config.toml
dataset = "short made-up English sentences, spoken by a formant synthesiser in many voices"
train_examples = 26041
n_mels = 64
hop_length = 160
win_length = 512
cond_dim = 192
activation = "gelu"
mlp_ratio = 3
parallel_block = false
width = 256
residual_init = "none"
weight_decay = 0.1
Rows from block 6, named by matrix and row number. Rows with one number belong to one neuron. Each number is 500 + 25 x the weight over its row's rms, rounded and kept within 0 to 999. All counts start at 0. Numbers have three digits each. After the name is the row's rms in percent of the matrix's.
# fc1: MLP up (model.blocks.6.mlp.fc1.weight, 768x256), inputs 0-127
# fc2: MLP down (model.blocks.6.mlp.fc2.weight, 256x768, transposed), outputs 0-127
fc1.618 085:478503480430472543500505473504456496475470514485500489507500528455475515497510508560501488507522524478500471475498532491506494488529486495595514483529517496520486500460511520509526496470496475487520525443507507515558538478494512504500500495564515477508479532474510547497519518493496492483508546473512511443515511518470459478515559482536534469514483540511516482505476499526500482489451
fc2.618 079:485516514488448472510462531506525499518516524478515505498489515465467478433538537522524529488532538489516517517489489510499539534446502529510523475463532483539490534523501485503492491485519528494471516498500471524563472482480514480499487499523518524491526481528465475517488503500535482494457565493486517543458476506505492538507447509482495457537476506482496484495533507507505490477499
fc1.619 091:524523458477514519481504465489508510496507517525499516472501501524505514524476474507523507491491552472509508507435488511525518509487471508471478518497484538504525474481491488477477475449504520542505561511522417496484526527530532525447511507490500472486484459491527528515566520489488511506459443478512487496489445533507519523505487531531532481492505501513487487518503490506477497484516
fc2.619 076:512506535519517525492482562515462449473509536484534486478504484502479472510478524509479502474504518498469529496515464469465518492522510473501467473531470482482460456495472519532510516471485488503529497528493505483494446501469460553571537501511507496494506569459486496495484502510498507510498481501502515493456484501517511490495473471479448469508502503502512484440491506470520494513498
fc1.620 101:542477498484526499515495474505483490490450514505515553466462502487451525520504508501507513471517501462484480477432493449519476539452540490533467503492486505483494485468490487530529492498456490529461500521471500484532502550514538491468506473538553523505487505491503494503503523490481505504474512475470496504507483492520487483445503470535514463464524482479506521488507530494521497513528
fc2.620 090:537477524519501512533492529515515524505540571506497535485536474478490531531495519478511484515505501527493475514461535467510452516506471507461502490531493518456482486506501489524527504524500498499499525506474489496494482459461552498463488490534512511526485462468452571484472516555470498505517452497484475522514530491514519453509471512510517483481455461526535513523463518530521477485476
fc1.621 097:522521476480454515472490501509476466479497537543489560475505512512463488507491471496563491534528523493517495474508492519512513475491528475461476506517525501507542533451508446501499504499515469515483516509469509512483510527525519531494532539470533528538477443496507528467507488497529476481471526506531490496477469524509484504457515523509526475468467505465544490497521499468474546488489
fc2.621 083:495447524484523528511531518487459473476464521525478503495522507508542534531496528530495519483494485488492516504506485505474500483480472481487486499501501492462484448509515488472478503494509549527474515534535503531503476457495504488509513516515536502534519490518453476484501521524466519503540456517515456474465555555475539471530481499528499500542511552483543514479486481523464484525522
fc1.622 090:569494500529485519511460521452484527484500501494474506496503467514481464528479525488500471503526482481496483454490517500526503522534477517468490494479489500496483459497530451520483563485526471532472512508543486493510517494509496513517496460520492488500471498532501475509503496517493437466515504512481515534517490484504482456470514533516495509491507523504504502486513434491482492489465
fc2.622 101:519504482522470481483503506491538466509463506504570474527474493525499517462533486517482526472478543534539515492490512486481545518462501493491535510490480489521483529538479511488529476477509561466526498493530488499511469518483505503520436504495518514458529495480482520514461498518500462503493492488506530516476472527482489509534536546518455502489488521491479518525447461548532514503486
fc1.623 092:463525461535451540479512479512540480517498487528502503513504455507494435526490503533498544525497471462543514511452497523518492474525507485490479534484516491458520462551495487549490505526543513484505487525517562455470516466501490491497474531508527531508513482507501499466534531499524516508511463541512511478498480531516509493500510520455481484529464506490492493515527543492489503506488
fc2.623 090:526460525535533475533501517489470520516550511490500514475496478503479505506495505461559474504505500519475475505471505499503444482524533529501507500492482502503456502417537465497514492488540486482499455504478474503480545510521504480463546492468473464462478502480479504470492487540456485511532470469505468522534510497499526469504479471483547511510517491492503455532493487464474438464519
fc1.624 090:466476487535503483521540510505527486541483517462535529540495509522528484512510531492516486485548505499434516506548497515450520522534531491496520510514512475492492476519507417524536516502531455498502553538525512517484518479505463513459502490516479528511500521514489513485511484489532463493504528490525482492539498471505498510501528544536527525524552517483517525522481503508542547490458
fc2.624 080:522490507460528527460509519495504442535535488479495548492546504509497508519537498519503485525500517477552490477507503511526471556514541537524467495489510462523530511524535514498507491528476504488461538472471447500490523475491504518478538550505504525520462463447514445499477509508532506540513473509523472517515485502539476541502538487482506519505505524462524456507493519494487520494510
fc1.625 102:519506523493542499503462518469501484463526479502507539495457501530457447541492541518520511513502569448459497502505450504534518494512539486453488504504521459486552516500509492515498496519497481500479514516490496474452489485506519534548469505510490489518445518534531475514520468529522491547490503510508452521521495507498502495531509556481527515462459494534513479484520492517507527429492
fc2.625 096:497490486498452473485483474515530535495543502489513493478491469475506494488515516520517494494528485517497501498482524511519504502509489520535478492487460467516508493488472519498476502530508516489526496533487460482529475514538563460462531472532528529427531484476470469428515472460507531446494514500519533523514503455496494510466505488486487487528520528517502505520536491491483521517477
fc1.626 101:537545500513515515468497527474544476550532515508453497491495457517523488492466540498456472528454497474484498492492515465492520483506504479502534509529500501507510492511511515531537522523489519513501493476515516496510498476467520504472530548509487487487460511537510505497509472523498525538511452497486501481498505493539479473545484499464506504504478482517447492497465444485499521444515
fc2.626 092:490463526498545495503453430517501487485492479519534508535534543480511498508508490509546524430530495543522459520510482522513457525477470531500463516469529501494502515495498511473439485520525506477474492535482506503513476493523519485495469481514544518520550501505453498499496534536508497473520494477507483513503499531471505496472488507502458487525511518487526513486494489489516501509495
fc1.627 111:551517488442490495511493506524476516480527507497485537533480526518487530549462483495501530488463490471527488518451470505474513491546521470544541497484523510476535482505445495510522512515505511494536549482480478527481522497548499469515488501488480519509493503503509492526517516499509556491488511434506435538541476443456516525503552494478557482502486488510497436476511513497483532479497
fc2.627 117:505522518531515470540512494506467497518449517489517519520477479560543516524538455523509467463487524481552481511486489483482475511540523491448508504494475534464490525499521507538496459522465446493497505516470537521431504502490515522485511475511495514519469505505512547515467538469515536495514489528506511509486505519529540499501482505514510483493506504518524549519458493499518525518519
fc1.628 090:448489489496538518489430479516532544486497507469476555479454453444505497481508527545484503494526516482498494461479453493537501492498514542507518510527493501515481497533508478527528495490515476505498532518496535488487493492488482514497522515525532507499543543511488500489503465491521469508516482452483448490495453463494507484520517516476474545514496472501501505476477506538556533518493
fc2.628 077:527484494491465497531511442459483472526510511509530456517483491525539502507462490495457491485486512500489509504475510500512449477462514463506475487452543482533479510458493497513499548460496516539452516449514500500521508501471536523508470526528467471541479476453512509492490470501485518523480519508528484522520518503497493522480501458530523461508502509543532513513514525472478460448489
fc1.629 115:517505496482493485531496501485547499463535497490541497480495502491406518532564505516541497486536524545461440473513523491485526530533524532560513527515473522528540484484501501539547512509550462522456482488485516540461491510519470480478497515529479527489463496500486517504463526504500491468536458452514505526538516506510474466541469541515482506473463507442509468457504511487513501509516
fc2.629 105:461504473499439486467524475532531499479489502477486532549502486513514506557451526472494486543500502518469513450535500474509463506514518528480506507477509500497453531502507500516479506496530483484480560480478505479511549467443504480514498524496484481523533513504492537496487498487529527469496542493517512473490465475491454463478491530490528506490544473522501488517506479567480544506445
fc1.630 114:488472513504470462469520471457471464515473517515541575464463462519478514534497447485514487485504477537480487520438488484502522501451481471478489468443509513523471452472534498502504528463515481541513481504473495499498528507510476520525536468495523495520507491516523495509497486498518541518471503463561522516523517462494502522524507551497546518500489507473527459522483529465569487498509
fc2.630 101:544527528527508549508481495510490479502464449522521545515487473474477490504512507514537525455466498523487522521537509518498485489490461523502517480507504504524506517520467490513479474499520513448505510488515512488493532460466521523462526507496515480480526487424526491516495510505480482505541518525521501507482472521507506486478477460485504520500500495500520497493478488515502504488452
fc1.631 096:497534479467487480463498491518504500518454501500489499546544493518489481536468458539504490533520500459528490518509514502566497546503528444546539518505487521499533492487502465481502542526522492502481501487480495458457517485539513531530510510495523447469487488509502508549456511504466514511493534461496487500546463489541502495497516487494476476467517493472447475501534549475494481545511
fc2.631 091:474458478519501535531476437495505470482487514542485485499488490472456446467472463492513522526524512481499525516516486518480497485477467507515471470492527519537463535480510459443493485492527487489474457465522505477516490508553515505484489491509535491459540518500490480507490511504527503520470505532484494545513501506511495466505498528513478515516494527467494529480495483483539557505530
fc1.632 096:507479521497503519498480462515487531562538482436501460561493534469509525497511516525456515479474532511538536497523464496486510499517510514519513514493467495521475505497491503505487464469548457507454516494465479510509514479491502474480516493517482541553479528526551525521483521460479489523511516506532515505521491466502533518501503514513492505492489504485485482492466489488531520504517
fc2.632 083:502517509471468491471502512484461479479462533518474489485535472486475501506451513501451536521498513475512521484547493463556510527483512536500452497515531492502481489497485501459514504551487487524507462470510507521508415514463516491544506497534516503498508535494471495489493489531506470458545510514510525504507520496500478480469500474486503502489498451496525508506514508550490543500445
fc1.633 089:494488477475467528498485508526469512556548517462478460532507489524487517532503500502517482521468540506477502478554526519572508516520461525503532541542471503495510519494535496506515472520508493502516514467504504500481506516547539455484516490480464505499460454518501499529521493512471472461521529446470520516514482521521544459449495450483539460457553520481521453516539483465499482495482
fc2.633 087:523501534482474487495528493485476478496506512487486541500474476515511492525469492502525478519491483522488480491477461543476466485514533483529503492472496484499539486508492498504511467475508509474481432578465524456485520491449475534477512509521512504491532511494509509519478569541481533518489499502472504522481454574464460487526493472496477511557481494510517483489448512507483507548541
fc1.634 111:468509484560471469485532455502484499471518521459490476518459469546489489531503485472498500514471522513525456523506520507480492474508500459502517496474500522513541464498480440461535543535496504474487486498495555511468493476527519526516517488517524455458482512503509480539498499551530499487506489441462468512502524523517513495478547511524503492500455522517518475515490488478479508471481
fc2.634 108:520499503473506576485484528482532491517507510504482494520559522490527500486493542476480475514519525485495535497499517486499540535510458542522510531505439469485493492504493521558521509462506525515523474478481457504535455512484495469487516529482511542504488516473453521463512468474483457505497446552475545488493483448509486491499525453479519491493523495478487499513533536496494486515460
fc1.635 099:502531488496486464499498493513483524506483501465558492503511489501472477499459480491522549525466486493543505513497471531487503481481534485485491513417457502496529481508498461498499520524474472500454522517526522497491520545520568470542499520518540493516493503501509453486456502517502487504499477467511484481506496539478508543440521452519501492495546457548518469506544534520462555485531
fc2.635 100:488508468507502482525533483533472525524494559500510519521478500529487492491491438488507500512513521468492448540516516509481454486489510545517524497486532516565439475459503526525512493495523513534488489495514485516478498532521552504487535453528480531514485508534489466512507472524486499471471439564508522512487500512506466519508486489502520503519504541481479515556530524519507531460515
fc1.636 097:480485461488488508504504454477505494491491486545514538475481460497459543504524488451499495452523477494465473482480486453508508499471508496477537489460522504516488509478501486491478534509529493546516526481486494461463543491536514538509483482515513520501464506522527483538476522517509488511526537503546485512513506538484449458482499596506527504495497485493493498550518503472542481484522
fc2.636 099:502539503491496508470481519532522509476510492440524432496481565526491464492475502522511515517465504465512545473521490515496454505552480527512481513563487480488509531525501477521507485499471494493494473526493523505532478506465500480505527515480498516507505536515509500454527523469536521469477516502480498451508460497498492487504491471464480498513498507530482487484477498520497500510524
fc1.637 101:507537483480469464505511507489496478497478433547507555473504469544506482506553499467547466498553488499484450479487473520510514507539501461462437518512488485483518488533453473497514515485525478467446499478511497507466524459505474481545454530484480474466495532499534487501519515547495496511528531486512461478467491470488460500513517510403468499471492449479524436494501474517518494468459
fc2.637 092:487479479514487491528482491499524511514485485505467508504518492468507495467514485545500548510456503507538527498528528517549517508502453469493534496495504524498483453496477472466480483494472517483494442538533530494480458532479521488486501486445510523501491549461487522521537529475521515473500507511529522516486498515490515497462488499525481489509514468496474505512508487494491501506494
fc1.638 089:539486512484514503502510494442497441495491427562490466512491479511487517498458478549499495461534465509537459538522479531503498533515503514520488545527484474500514507528515504523509497513467477511486538508456522450533526485452444534508515532480514490495532568527485512503516499559541512542503525478515500460491522521501470480516472539483520528490513483520520508516548517527478538491487
fc2.638 082:512471470490530462500500504527505516524519507533502548487567498522525471483497539488496470481499485522460510474463509506506512526469535491490463421480483485512498524534520518476493508433520455490509454522498506474493538480513469503437487466496481518458461448483511506466494498484477504477466462453518529515518462499468498478499502455486506519464482490488479480468522490467501486501519
fc1.639 125:542488509497518490536489497482487458528506520526461494500512486491529469508460506513514497498523512453513489464554448490534505498542520493456509520463486504485497494488537475510461531523454517494481525482446555459493543522502491497489488517488515503477482509512488470540491488502507471499497502494537503505559466549488513515471498524475507514505521479523480426478495540518492530509486
fc2.639 122:520515506490523545518507528505518502528488513514493488527514496543487473492530511467490494527527515446499497564499499524533487560470520520491520489510510530531503507496512492432559461504462507481500477482492480494517526531494484497521502510465543499534496478472516486513494507559519522540472518545502485497532478521524470503534483483505503550475486473508472495468492494491520522509525
fc1.640 098:469521475508506525524496488517508516503493459517481539492531458485489486497510552468547541507531471487497489481501515498517505515511527545491514465474491516502490517500515523504537523504527512502497490488546556531509510517492483451459472447498505532492516463512470536480491505522508487466460455483520506475489490563509468531527473540536503495522534476497493516507484511511512459492469
fc2.640 089:518521498493526479494529528514477543538493515494509504531464506481487495550525479504484485444465549456497523501473478504471511476469501474505448476528450487520457524501503492498479462478483478494506516495499507504453501498468502510486496511494481485526493553518494514529510531444527508455522498498519499532467517467464493509448514485464492555495508477488508520524512481485452500484526
fc1.641 096:534503512498485475515523484466464491482516512500530519534504494522470445522522517505499538483509484524471506491478503506482485540477475474481478470506516526492508518514487467512467502511500439524477519485479491508533519504482520519535489542476494487503512482497517460504518535504484490495502515484508477489503494555500494511498525528517473483457550504439542485498530535515526470530513
fc2.641 090:454468505531518517541468489572522543522539519508469485492550515493488496506480506502527504503509531526480506518480570459532434478523481500515477495477525474536475508515514484511475465474537511471462499469480501507496548513520519467499491483504519447489520477463503502483507464515507483504524506473480501517515491471505514501479503475501518502458483500509501489531498496488486530486492
fc1.642 110:483542516468487529417431502531510511523508465482508515470472459509472525514470498477558484530523489502485468471531517550521497517484528539531474465492491510525530478551473506471504493474544512504468528498467504549510543488509458489454497493485487488491513530498457465489482515514477475505517465476490479466480498466545509473515482480442503541520496529515554497511486492529524486502505
fc2.642 112:494475500504558468516455482525522512471468515497526497484516478526467529522481459509572510518531442489458456502467482488484474514491515487485508513525477521505514450477531473524485515525495497488531522504481486477478506498494533516505487496509479530479499500558479562526495523491502504505469486529505523536519486506481535486547511543517534513535505518521495481452464464501498519517509